From a checkpoint of a small CTC image transcriber.
Model: 32-pixel images, arch vit, activation star_relu, patch size [4, 4], layers 8.
Training: soap at rate 0.0017, batches of 128.
Data: trained on seven-segment displays showing three digits, 97500 training examples.
Rows from block 2 of a small CTC image transcriber, named by matrix and row number. Rows with one number belong to one neuron. Each number is 50 + 15 x the weight over its row's rms, rounded and kept within 0 to 99. All counts start at 0.
Before each neuron's rows are labels from the 100 images, of 14976, where the neuron reaches its highest value: "responds to" is what is common among them. Only what is clearly more common there than usual is listed. The data: seven-segment displays showing three digits.
# fc1: MLP up (model.blocks.2.mlp.fc1.weight, 1536x384), inputs 308-383
# fc2: MLP down (model.blocks.2.mlp.fc2.weight, 384x1536, transposed), outputs 308-383

responds to: decimal point; third digit: 3
fc1.152:84 29 24 43 46 56 25 60 69 59 49 44 32 41 45 62 44 55 43 54 54 48 47 59 34 57 47 77 72 53 30 68 44 16 43 35 22 72 52 59 66 50 42 40 47 28 64 76 44 51 59 57 84 30 39 53 29 52 29 64 58 55 72 42 59 74 63 66 52 55 21 57 37 57 50 48
fc2.152:58 67 36 72 47 40 39 57 54 68 00 59 56 49 36 59 37 53 57 90 26 67 39 59 60 59 52 31 60 57 44 27 79 45 83 48 49 22 39 43 36 57 67 66 58 47 35 39 56 50 43 27 41 53 48 65 50 49 48 55 52 34 44 22 42 42 64 52 59 51 53 44 37 37 50 38

responds to: the digit 4; third digit: 4; first digit: 4
fc1.36:62 41 52 26 60 64 39 54 60 65 61 64 48 31 53 41 54 63 59 55 72 26 19 60 83 55 73 80 50 54 62 61 99 63 36 31 48 33 65 50 60 69 29 57 28 42 29 50 28 54 57 52 75 36 60 49 58 56 10 47 81 36 27 63 74 33 49 32 60 33 37 77 68 53 51 49
fc2.36:77 68 55 58 59 40 58 53 53 67 00 49 55 71 37 58 29 45 09 63 30 63 61 59 31 60 52 56 54 43 46 51 56 18 70 41 47 29 35 30 32 30 58 54 62 30 68 46 49 60 53 31 38 48 46 39 28 56 38 45 56 61 29 30 25 47 55 68 76 58 38 46 56 36 44 44

responds to: blue glow; third digit: 8
fc1.263:55 29 49 37 26 20 51 39 38 43 45 57 60 38 58 47 38 38 29 35 49 61 40 31 42 55 43 30 75 61 58 73 65 42 45 57 58 44 39 52 50 59 40 53 70 43 55 34 62 74 26 40 37 38 69 46 49 42 54 48 30 62 75 46 28 65 72 32 57 26 48 64 33 40 75 92
fc2.263:56 36 60 59 52 53 61 51 60 36 50 47 50 31 41 62 36 23 77 41 51 34 50 38 41 77 61 55 38 45 54 48 30 55 65 47 13 47 49 32 71 34 31 34 61 65 61 46 17 66 54 70 59 57 50 23 60 71 47 47 55 44 78 99 37 77 52 65 16 38 72 54 65 40 65 72

responds to: blue glow; third digit: 8
fc1.26:57 42 46 38 50 42 44 63 46 47 35 48 40 50 41 53 43 35 41 20 42 58 50 47 36 58 36 48 57 66 64 74 46 56 40 52 52 46 23 49 40 80 57 38 75 40 72 35 54 82 57 72 56 16 86 42 47 64 44 44 45 42 57 48 41 69 62 45 42 39 45 41 53 35 53 80
fc2.26:49 21 56 61 43 47 47 50 46 44 60 58 31 19 61 66 48 37 57 38 81 37 33 39 45 76 56 66 20 29 59 46 50 34 78 53 14 33 58 46 73 25 27 27 58 56 57 49 37 61 67 70 57 51 42 39 65 76 56 42 43 57 75 88 45 88 56 63 17 68 75 65 58 42 61 66

responds to: blue glow; second digit: 9
fc1.515:63 44 45 49 77 31 66 64 57 41 55 39 31 29 26 38 40 58 41 69 71 68 33 90 33 64 41 46 59 68 17 31 33 29 54 42 41 37 47 62 41 44 52 26 44 42 49 60 33 62 62 51 62 53 27 66 49 70 55 46 62 58 67 68 42 59 53 44 56 38 82 25 59 29 72 61
fc2.515:75 36 56 67 47 37 43 63 50 50 45 33 19 39 43 45 45 61 60 47 81 67 41 31 70 49 44 57 34 66 65 56 40 31 68 41 39 41 66 37 32 30 44 71 81 67 70 74 29 49 65 46 52 61 79 43 54 50 54 58 72 55 56 62 53 24 60 45 52 62 50 41 39 67 66 62

responds to: the digit 4; third digit: 4; second digit: 4; first digit: 4
fc1.137:63 32 53 40 31 45 36 65 49 57 70 58 33 73 21 35 28 57 51 64 55 49 37 73 55 45 64 48 43 58 31 22 77 29 57 72 49 64 59 30 49 12 51 84 57 47 53 62 55 94 43 49 66 56 52 11 31 47 46 70 58 51 51 67 27 59 49 47 48 66 72 61 58 70 41 50
fc2.137:71 53 62 47 47 47 43 53 42 75 22 43 53 54 33 33 45 68 54 50 38 48 52 54 41 32 55 57 71 43 64 42 73 56 33 50 52 39 26 84 52 81 70 32 45 33 41 34 70 40 27 42 51 32 29 78 45 56 49 54 46 71 40 33 53 39 76 42 53 49 64 49 17 49 43 54

responds to: the digit 4; first digit: 4; second digit: 4; third digit: 4
fc1.303:70 67 51 59 73 51 32 35 46 44 69 56 49 68 41 61 48 34 53 49 48 49 65 42 70 40 55 59 29 54 49 51 46 44 73 51 50 58 46 60 09 69 47 58 57 08 55 59 55 72 66 09 38 65 41 42 40 46 99 67 64 38 60 40 11 46 46 29 45 49 51 88 54 43 38 47
fc2.303:50 67 49 48 22 52 55 53 47 69 56 64 50 43 61 45 81 76 44 55 25 55 57 28 42 29 35 49 66 57 30 32 72 41 79 35 61 31 51 54 48 30 61 31 41 45 42 50 36 66 31 50 47 30 47 81 23 39 56 42 55 38 55 44 75 79 56 47 63 24 51 38 36 59 32 44

responds to: the digit 9; second digit: 9; green glow; third digit: 9
fc1.41:59 74 15 86 39 29 58 21 38 51 23 71 77 78 49 65 47 46 40 63 37 52 65 27 69 37 54 51 60 29 45 58 20 38 56 55 62 43 74 61 50 73 66 57 60 58 57 48 58 35 55 30 40 53 34 62 45 53 41 46 63 13 31 54 40 49 56 51 28 40 61 45 51 66 35 60
fc2.41:55 48 53 47 66 70 46 80 51 60 27 43 45 50 32 57 78 62 30 67 65 49 34 61 29 37 62 51 62 42 55 61 26 92 41 60 40 54 25 24 58 14 46 46 60 39 45 80 38 26 34 51 47 58 53 31 41 51 52 30 43 35 56 67 47 54 42 40 40 26 37 35 45 53 51 38

responds to: the digit 9; second digit: 9; first digit: 9
fc1.125:66 41 40 64 48 44 53 59 54 27 73 38 51 30 34 22 26 35 54 78 66 49 34 51 38 30 08 31 49 60 13 24 45 42 65 45 33 29 75 57 34 51 51 38 37 60 42 65 50 57 54 62 43 51 39 64 41 65 46 24 55 53 40 56 39 53 40 15 48 52 76 43 60 58 79 48
fc2.125:74 59 71 75 53 39 48 71 37 49 29 48 52 38 49 43 26 58 52 50 64 54 41 41 84 63 50 57 33 41 68 46 41 30 95 41 24 50 41 48 47 41 72 76 74 64 73 56 49 44 50 48 54 50 63 48 39 41 54 49 69 39 22 45 34 49 67 69 47 66 60 59 45 57 61 67

responds to: decimal point; first digit: 1
fc1.16:75 39 57 36 67 33 55 49 63 23 63 41 71 46 32 20 46 32 46 52 64 70 80 60 47 56 66 21 56 55 57 45 49 44 43 35 67 57 49 44 27 35 81 51 74 50 47 87 42 51 32 36 51 66 35 60 62 54 63 43 61 32 47 73 42 43 27 19 50 56 57 26 57 59 64 33
fc2.16:31 71 81 36 31 60 51 57 56 40 22 71 37 51 27 31 21 45 40 80 68 66 55 24 49 43 30 72 37 41 53 47 43 25 54 74 23 38 61 30 64 74 78 39 46 51 39 65 48 47 56 40 61 51 64 59 41 26 65 58 48 27 71 45 20 37 51 63 46 35 28 39 63 56 41 36

responds to: decimal point; second digit: 4; first digit: 1
fc1.698:33 53 56 37 28 48 28 28 43 52 41 48 81 52 29 31 42 21 63 43 33 71 50 35 52 71 55 29 43 61 54 28 58 63 35 41 59 37 62 48 42 32 48 69 55 59 67 45 65 91 68 22 52 75 47 30 72 62 67 87 46 57 70 46 72 44 51 54 47 72 42 25 46 54 65 37
fc2.698:68 55 51 47 47 55 50 45 68 60 23 31 41 64 24 51 48 49 27 67 52 74 61 82 48 42 42 68 70 44 44 65 67 35 55 64 37 24 37 28 62 91 44 57 59 32 56 38 50 43 42 28 59 78 52 59 29 34 46 54 36 52 62 44 56 33 46 57 47 59 42 57 79 52 25 43

responds to: decimal point; dark on pale
fc1.158:66 45 24 37 52 76 43 67 41 52 40 43 21 59 56 64 58 67 42 34 40 54 65 48 36 40 41 55 46 40 42 83 36 42 53 44 49 62 44 24 32 66 34 32 30 47 67 60 56 47 30 65 79 50 59 37 55 70 56 51 31 52 64 22 47 57 50 75 30 35 43 62 47 37 59 49
fc2.158:44 56 73 36 60 40 49 68 61 49 16 76 56 57 49 71 48 71 47 54 23 47 44 61 50 33 64 34 39 61 27 66 46 14 76 49 44 43 56 67 50 70 36 43 47 44 42 29 64 39 35 41 46 55 14 77 47 46 44 58 17 55 63 20 32 41 57 67 75 41 69 48 21 45 33 38

responds to: the digit 4; green glow; second digit: 4
fc1.40:77 25 29 48 78 37 52 42 59 34 53 66 28 55 34 45 31 70 36 40 51 64 39 24 55 38 45 57 80 56 36 47 37 41 54 72 66 36 50 28 39 69 84 40 41 63 66 44 33 65 66 29 45 72 61 76 56 49 72 75 75 63 68 33 49 54 68 27 34 49 62 43 63 49 51 30
fc2.40:58 67 41 50 48 36 55 68 58 80 21 54 57 54 51 59 34 61 31 61 41 45 48 52 49 49 43 55 54 66 51 50 65 30 66 44 56 25 57 56 43 47 57 66 49 48 40 44 72 50 31 45 41 30 45 81 30 33 41 47 35 62 47 24 59 53 59 43 49 63 51 59 28 62 41 50

responds to: blue glow
fc1.538:68 38 40 52 67 26 78 59 54 50 61 37 77 30 30 51 41 36 56 69 54 40 36 74 36 40 57 51 65 79 14 40 79 31 70 31 36 31 55 65 37 39 61 30 48 44 37 51 54 61 48 81 40 57 29 55 51 50 60 39 46 78 58 81 25 50 45 47 49 49 75 49 49 54 75 65
fc2.538:77 52 60 63 63 56 40 68 52 30 51 34 43 44 39 57 12 64 42 37 67 48 62 68 58 60 44 57 46 51 54 38 08 29 68 50 33 49 55 24 41 55 59 59 62 60 81 66 27 60 51 53 38 54 53 57 54 35 43 65 68 43 48 68 36 47 46 50 27 63 72 37 45 52 76 80

responds to: blue glow; first digit: 0
fc1.155:55 76 08 32 43 37 36 46 69 34 41 64 63 25 63 58 83 67 57 34 51 43 32 57 69 56 61 66 83 40 55 59 33 43 75 49 15 48 60 67 64 67 61 42 52 54 21 38 21 58 50 34 18 47 78 65 32 54 60 35 47 62 28 50 59 59 35 45 43 54 59 71 52 50 54 58
fc2.155:65 54 57 50 55 42 32 53 72 62 11 38 72 76 61 65 50 47 34 83 53 48 40 51 30 43 35 62 57 61 49 44 50 34 48 39 46 34 66 73 46 54 65 45 57 43 42 40 79 57 37 35 17 27 33 62 33 61 69 34 56 47 52 50 60 40 82 58 64 46 19 47 31 39 63 23

responds to: decimal point; first digit: 2
fc1.456:56 36 57 59 44 37 46 53 48 80 57 60 39 67 66 40 54 67 65 60 46 65 49 49 50 59 46 34 53 23 45 14 43 75 40 54 57 81 19 72 39 47 64 36 75 47 44 63 77 26 43 73 34 28 37 43 58 79 49 33 74 53 53 57 48 52 56 49 66 63 37 34 39 39 44 76
fc2.456:27 42 35 56 33 29 50 57 43 53 41 39 58 55 61 29 50 48 32 42 65 69 27 60 39 71 55 48 53 53 44 58 45 68 40 34 60 59 61 56 25 41 27 25 46 45 36 43 50 84 52 50 75 39 65 40 86 36 69 61 69 59 87 68 58 41 35 71 32 29 66 50 60 39 37 32

responds to: the digit 9
fc1.106:50 33 61 54 31 51 26 31 42 53 48 71 37 41 64 30 43 83 41 45 39 68 65 36 47 30 05 64 47 29 55 75 69 47 24 48 48 68 51 41 85 46 47 31 61 49 44 62 69 52 36 22 61 62 22 43 65 47 49 64 64 48 50 31 42 53 52 54 78 71 74 38 48 57 48 51
fc2.106:41 64 58 38 50 59 77 51 63 54 35 53 49 44 38 77 58 48 65 51 64 70 59 45 65 55 64 33 37 63 77 36 30 34 52 34 47 47 45 61 50 47 48 48 41 70 19 60 44 59 51 40 52 52 38 33 92 57 56 49 45 65 55 54 78 41 39 58 66 74 42 56 47 56 44 45

responds to: the digit 4; dark on pale; second digit: 4; third digit: 4
fc1.259:48 69 66 57 34 56 65 53 44 63 45 70 49 48 58 37 40 39 35 61 45 78 44 40 46 38 95 69 53 48 62 49 64 64 50 66 43 75 65 29 30 50 50 70 63 51 88 34 42 41 60 69 64 43 54 48 37 55 34 41 40 50 38 49 34 40 80 20 64 52 57 51 10 51 52 66
fc2.259:39 85 59 60 79 37 64 55 60 62 22 27 26 46 27 44 65 45 53 77 42 43 62 71 55 53 63 36 47 30 36 47 61 62 35 55 39 48 37 56 62 54 40 45 52 55 18 44 56 23 40 37 59 63 39 69 64 42 07 68 64 55 48 35 41 89 72 52 47 34 45 38 57 19 64 45

responds to: the digit 5; first digit: 5; white glow
fc1.732:38 62 37 77 46 30 34 42 54 43 72 50 42 50 60 65 51 56 45 65 32 60 36 37 70 51 51 30 72 49 83 53 80 44 70 45 24 47 41 32 46 43 32 72 43 24 22 33 51 27 55 41 52 63 59 48 33 36 54 53 61 74 43 61 45 31 67 30 52 44 65 33 28 26 56 70
fc2.732:53 33 67 40 65 47 54 60 28 58 11 58 69 68 48 47 45 41 60 75 15 49 30 42 39 39 55 65 53 59 70 32 45 37 50 75 55 30 76 65 33 61 56 51 63 34 65 54 70 56 35 37 30 43 47 60 32 35 39 31 32 34 71 35 34 54 67 66 58 65 59 70 38 66 51 43